config = dict(
    model='segmentation model',
    image_size=48,
    encoder_norm='batchnorm',
    encoder_depths=[2, 4, 4],
    decoder_norm='layernorm',
    decoder_widths=[48, 96, 192, 192],
    decoder_block='basic',
    decoder_dropout=0.1,
    decoder_attention=False,
    residual_init='none',
    precondition_frequency=25,
    merge_dims=True,
    grad_clip=3.0,
    epochs=1.7,
    warmup_steps=150,
)
Rows from block 1 of the decoder of a small segmentation model, named by matrix and row number. Rows with one number belong to one channel. Each number is 128 + 32 x the weight over its row's rms, rounded and kept within 0 to 255. All counts start at 0. Numbers have three digits each.
After each channel's rows are labels from the 100 images, of 14976, where the channel reaches its highest value: "strongest on" is what is common among them. Only what is clearly more common there than usual is listed. The data: rosettes with rotational symmetry. In brackets: how many of the 100, against the usual share in percent.
# convs0: first 3x3 conv (decoder.mid.1.convs.0.weight, 192x192x3x3, each kernel summed), inputs 0-95
# convs1: second 3x3 conv (decoder.mid.1.convs.1.weight, 192x192x3x3, transposed, each kernel summed), outputs 0-95

convs0.185:142136145129171184122122149178156131100147164123129187128096142119173185112108126107228138167138143155165129104110115110153116192132168114068131130084118150146143203181141140152122173191201149108132198156149150150175215180149144159105090136152135186182130175094119149124176124137149115130
convs1.185:101106054131130088082159121122094148130096152071135134192159138137119142150120135172072137157138096122150140147117119168154081137135169117136179084156116158161147107093124102103111159113112104180164134108101071124140149124146073133117034143095147052112089102070132175126090163121075138124
strongest on: eight-fold (40 vs 12.5)

convs0.159:122091087110118111130093123108121115100068153099155139062101100093139139085150104064096129103125154075123049075160148148103114040098110106100103101091090125114116122129096108120167145139161092095136093092166145138090104121075107105081109098171110097159111148092184087095112117111101062080
convs1.159:128150131167147106082101159063088122122065133045119120098145143139137095029084152126102188121142117156110145080170062147128147126160148091071107111158140075133119126152158133148095056115063182121098165132179122135128115165101137154126130115075118120128101132151132050135138113087139141134
strongest on: six-fold (30 vs 12.7)

convs0.90:101110110120126132111096114162106058151190196136070100121066163072140142167104171141155129139170126082156159083074092163119127114131131159117142110125078101109136156104143112113082087170150136083128102139136148124116107090123080121123082106120101121113133158082104153151153120089120119121
convs1.90:105121139067108124134084101143189153116085122114194130087175099092130161201074175150146120094120172116107123111153108087138092113179124114120126108059144134111143062135164086133134096082133138152123098164167113137149098140097132185111135102200128182118113176121175106060165128156149091123
strongest on: pinwheel (100 vs 49.8)

convs0.131:146152164106161176135105086170066151159102128115104115146147094082131113141070181148185128208101091149156144097173100144127181157229196126145127101100122145132135148055110178187119096097131098148159104186157124159156059147092135191165063124038153159110117153139101115171137093153110091093
convs1.131:164123120045171123051142164169164157089151139067136153072142122150146201198134116124109088112163106049136124166129152143115103189137119080133157079086138112120117112144127158067167149098157096165167133073095191140106127105211092130101074194164146103176180114057157141147149180129120102144
strongest on: pinwheel (100 vs 49.8); nine-fold (37 vs 12.7); order: ten-fold (29 vs 12.2)

convs0.12:137018061172114100115116073124150160154144073168132100150078149149116153172078100126112168096132114095109137159172142162115146134092067099120195102136121094162087057202145153108195121075110101125130129145128064124086096129153124103118103139088107121136118114176138165069153135140080162140
convs1.12:093107137079097123084047150176150181149173123148152126081159100103103135111129155069160103150142092099106136140110112150078164046114149132173101076036133158160178134139100079098125119109097158098147117120094128124132153106114154155134073110178148221109144128073099141113151110096125131161
strongest on: off centre (95 vs 30.3); pinwheel (95 vs 49.8); nine-fold (35 vs 12.7)

convs0.11:141100132077171080161182128082130127169100095139147164145158074128103085127122177116121149100081151125135161162126129179114109110144098113143073137212169096124136106076145128132174125134095157200135099130122110129070107109098190096102050220177136137110125107160071142092107150139112083170
convs1.11:108145108122088093076102123062134092096137143125084173089149121149179181130062101111111134067124181122094132169162109074138161159174077145096082142170119104084132104126141152145157047095120118123132128193148156153087108158083157153120179075134133137082104131139158083144107124095100160146
strongest on: six-fold (41 vs 12.7)

convs0.101:136181106101186137153123148147107143153137169114151169133171075152109098139112108125133159157118101130088147142117128173115158108178113135123171149137151125134128143113182150200163074082186086137110092154100148096105098147105206120144142169131141115127101095143091116156082049130147106100
convs1.101:116112097159123127138133128093115145125160146070151127177161128120174104067157103123156151196160139134155172180156166115091151117109106169163102098188130149137132108082123158106117153095084137150152179100050175109059124138143102044073084155098147148112136133153145143123116146156136124163
strongest on: mirrored (98 vs 50.2); dark (39 vs 14.3); nine-fold (35 vs 12.7)

convs0.161:096089149082095184083134113121092094167154166153123081138154082122138177109099116119059118145084113177143076092061149189130060126116167045140113127139129093105047139110129100156068098121095125111132091122121050129146115108129099125131157125153106095132117189195108084115158130095076099130
convs1.161:122129089122175146123139120106129113090167088122112137060140159095208076028115096093165110111105128173101112153184113077135162207141132117163133114162125116099165130152180116146096140122177145154103155158096182100108108159119124154131175092112114149064084161117146129145145145111166159115
strongest on: dark (32 vs 14.3)

convs0.44:116150134027146227162150147118078148128122120122138068106169097150071079118121079132142122207116127171153162116163080188174125164140117149084148136145130156138108141106114125151158097091123087166131134179141106200129045122130161125141079131111154087142115137120088151131157132156117106110
convs1.44:158104134161108067114092166143081104067129128152127142141177149134183227207138141133111118043177113130164101117073115110170136197174134107161129073150156119106118117161104133130116135066087134171101100061156122106106084162166141135160064180098122120175127134154123145148118146093154080133
strongest on: off centre (75 vs 30.3); nine-fold (40 vs 12.7)

convs0.164:115188073111131176083082194122122131087136162114115154107159102174111107114161091123081124129112118148118123106181126043141134093183115111104204159084118127141170108115107146176135090161082163131115129213080104152148133075121186138132172084112133115096114136110074134147209108093122144123
convs1.164:083165174120118098156116139097122157114195184144104128185143138137133146144140117119144136187209109161176142152122131106076142074102146166138111099161125150168106107083122214115119182071116155143176151082107063106064163166160116112143097163139138108147163105164104107113119145153119138161
strongest on: ten-fold (43 vs 12.2)

convs0.122:125125122077181137175104158138147184128145151152147123134135109118115046139100103163144122127152134159125117103100081131110181154141109151096152147160115180166157096067124136173141115140118143164154130139138136158136067130149137165202116141055133143132156143110109162156159114109192097143
convs1.122:141205109093147124158126147091163081071104091129149127093150096192136216180158167108138123096152099116074158171163126152079123119192090101159120045136140127119108098208129127110109123140172131129118137105128201109131152198118177170150136124190108138125106108141159129141136137084154135120
strongest on: dark (41 vs 14.3); ten-fold (29 vs 12.2)

convs0.37:105159131155167162113192121129169151171174113143140153121118130117159109110103178155122148164144125109136170130130191137132149193107178163151091102173121126085162093093186190153161121106187179173135144111166150123127133135146144047102150173157170144118096106125171145139107138139186124121
convs1.37:154110149108126176150120137129155108136164119225126130213085128139040130172119081132159147135086113155099119081079165150083176074120145133171111143150103083150184145123139119148081124122155130133125172113103160126087120165090179122124046182118157093124192080093149109172095111084141129153
strongest on: four-fold (39 vs 12.3); dark (33 vs 14.3)

convs0.126:171168148115122156157148128127157139134093187123132092110082111073117249107100166154140093143131091149125132154062182085196100131101108170123121127149110124147123118123195181108118163085133128136118106087135206118130136176095105162152124130170105057148147123141188109135086132163155112133
convs1.126:108093067125130116148131092121106171142142172000119157148147135139123038086152109143138162200133115110120171164136105118075104102152136171160139098136125139160130133109106112127138102116147131106144181101064121079080157080158123070122112148102141134106126086134145136095147133138152155126
strongest on: eight-fold (33 vs 12.5)

convs0.158:179182126063103098158115127153086123155135122105117067160137107083152125126089112084156096079123089138121143178092071127080144126168144125120200118123110099128125165119143090178152101127092138082171143126109123161121109140111115148135103108050102094094206148100072107138193118126109111145
convs1.158:116108148096159090089088137146061111100128138063108092129088113146075185124188113129146190119117148092108143135139124128132116115113161143184071101201146109122114095127128150106102129147124063129149142066110191119121147119165110126134095172146128170171097113081162124103123130180248148136
strongest on: eight-fold (52 vs 12.5)

convs0.134:101131153072106148101143075121120099112154091090123061139150097161097085104135045084094110171086103103115119119179170070170088124139080091112157124157118082097115132112095146078118125159134075127032099130110079120138138120119082089128103142127144089116092101130120096123133155115107169110
convs1.134:130170105168179141104140147095077077133140129128087147067071129115135093086146100100097148067164113165117105075147104103152167213185139080184142105115164068124152104167140124159088131096137141133107115103042137130148111161124111138162112085114031150088098184129118155176126179140132150132
strongest on: mirrored (87 vs 50.2); dark (44 vs 14.3)

convs0.3:142142162142177235125182119122088122134168196145121198132133146168087152130095205132136153131130121098183187054100133130142062158169128165178189091167119156132110137090167136115204128144134160140155129158126134141131144129140134138134108149167146097127073165196157111145174133156165138042
convs1.3:170102075102133128131154119132127118146121131135175210158114125098164115103132099091119158139079116113115112176147166100115161204112143086147158110190101088115188155213197097129134085075102164126144159170134131099064062141134129125142078182112144085150148133185090182178090135160101050152
strongest on: off centre (70 vs 30.3)

convs0.184:161109114131144080171141123146173099158126108111189089148158130109164094104135127142160087067089091134094074192130125114109125147109139126159081167076162113119121128161088117089095122105102097145223130108082067155128142137098115157132122102135117121125138131167127100084201163114057156106
convs1.184:059103159083121102135119127186093117119142112054082094139154114151110151152159079134157154121192076101150124121143183142095115063149104107101128181065131115124099103104156098159098174126152142087155133061093137117148185156123127074133087149153106174144159134142094125123110128212174141096
strongest on: dark (34 vs 14.3)

convs0.93:173117183119143155131168175109089183175122112128098130191114181141095039150118117096172174108108183155105106103203125160062140121154151097174094151149154146126123154128084138154150080112107134130185130170179068153110074111153135128174053126128096110090151124187076141152174173135100185143
convs1.93:173080140125159099139158129143136141120079082149148148082138066125158224163106137129083139080127089133161085128122190062108190093145104111161136152113132118089203127146175090170106091130121120148143084142094141065092097137163115120154048136095138156149092150142185157172137153196122122101
strongest on: off centre (65 vs 30.3); dark (33 vs 14.3)

convs0.41:108095167145130149130100097182090108095082119084094125159087089129089104100082175088077096148114027108096123149113132141155102173163096101091144083068156111101137108107096078078154100148140109127054120145076175152116145167069099100138080125111058123114114107124133067154137082145056129132
convs1.41:113112111148105081132119130137118164153035126041147151125156110115104138092115119162106144152151129096109116116188124044126131099152101156082119109107147131209107116093157143079124090114127153134109143096113116090104114081175113111142163140051134153154141102114102059103129087141140116142
strongest on: pinwheel (90 vs 49.8); off centre (62 vs 30.3); seven-fold (31 vs 12.9)

convs0.97:100186186168158182137133136085133131111078168099085152097115117116149151077115156128085119147127119168160136133111083077125191159181135161064137095136118128089163160115103127180119078168148103139109109195098126128135123121117101108096107146119202137141128139143155117135144135101120095065
convs1.97:112153155111107104089161088148124179083130120079100159146103097123116103142163065132161145205159125139160105140113217157123110152123118105183163107150130146195095142175128133101137180122151108119126149087073114136088165140157088126132044146150184115106187096154105159169115128128133114122
strongest on: mirrored (91 vs 50.2); off centre (79 vs 30.3); ten-fold (41 vs 12.2)

convs0.83:135169148171082135092101112087166099082103181117161145106099128120135122106171182109106123100118141134144156110111167128107120085070109111148088096172144117130083130105117142112080151101172117116157179120112161176092171106098143159081100191222133121158133111079146121086120116112124106102
convs1.83:123156113160121103160148156060118136129107116101116100108146132104146160062073113071129149054151139128094122167139064145106136187172139132124135123130130106215092135157133150137140073119068164166085134133154126134161145151166127176126182111039122182092099144115140095144155141104106173139
strongest on: five-fold (74 vs 12.6)

convs0.14:097108112138140061157120127087127098085134109125142122074078103134099122104128141134106114112067138115106168109215117152097134088098097176142108079142104112132165139140106128114169108065161121132144086087117091096117160130102117083107115137164164117127105112147203114113119140182149075132
convs1.14:111170113179099107099090162092065121124158130098122108122075161109192105085111129108154185102127094174124090087141138162089147142136131136127157133181119115149151076083163155108102108129076158096107183170172110156095100215058138125189136145113150122098133126136105120142118044060057173126
strongest on: five-fold (52 vs 12.6); four-fold (38 vs 12.3)

convs0.103:133158150078098137145095089122117126171108107115148138170176054123138085140080070113110077071103092145113117144139085155090105114166107173135116120170118101122123065082173125133140079105069111145138085144074154110069102121087120114151096169079112104111146120134106115140173157110093106169
convs1.103:114079160104122124107119103162126144167151202101086120073089103122071161163157098150125128069121174066142096087146121124071129085122098084120137140082136140120132108116132116138118162155186166087098134157078161170144122156179119118152107135134100163143139128077098137122115086134176127171
strongest on: pinwheel (94 vs 49.8); seven-fold (44 vs 12.9)

convs0.129:120092126079162158140070135144154109073100130063145135133078065092075106088089131082084122204086082133094154128140110114095173157102076130081154084101089125111117107114117095120193104113112200129174101130163189125120121103093093090117072181090203068148121118083067118127115078102106067120
convs1.129:112174087159153153113107146128068169120128076125123137083137188156165177167006164100159118079116190160149104110121069098135107144158098121060115175095143132144133110159121099117148142064123133150082094155187126171147154134098154139129166105119108170122111151164114076152139087090161106117
strongest on: four-fold (36 vs 12.3); five-fold (32 vs 12.6)

convs0.10:161184172169133148153106175110139103107110065146133110176200146162132108150164102163116111165134143178106137113150125140151133135102134126146184086124132124150162146180097196110093121124105122141172173150071138143147197149145087163107145130192164144203151130160124132113185123116059148139
convs1.10:187104101067144107130138165138098121123154131149118121181117048179091130159158131141146108120129144139161146109146119131085122093140166095141147118120171183087150163092175091182105126134111163144144097119155125153088112165125144163189084110160111077164150118121087155146123123109172151122
strongest on: pinwheel (95 vs 49.8); nine-fold (31 vs 12.7)

convs0.8:138154099099122111102099129103118154080135058133075133159089116100161145176130131150147129097110164145094120124177134109100128119178124151117118097123158171108112080104091109133098063104153142153169092112082119058150069150134152079140132080128139120153140162078148125164103101177102119182
convs1.8:151144130151058079143072113125151155147150131136171075125125143091127065111144118124116130122080108170106082153126105139086105125100083122129129065135154142132072138117104136103116144114092154120149183146125074172096177153080170088112143089114150102123099145139069087163170133047180106176
strongest on: pinwheel (76 vs 49.8)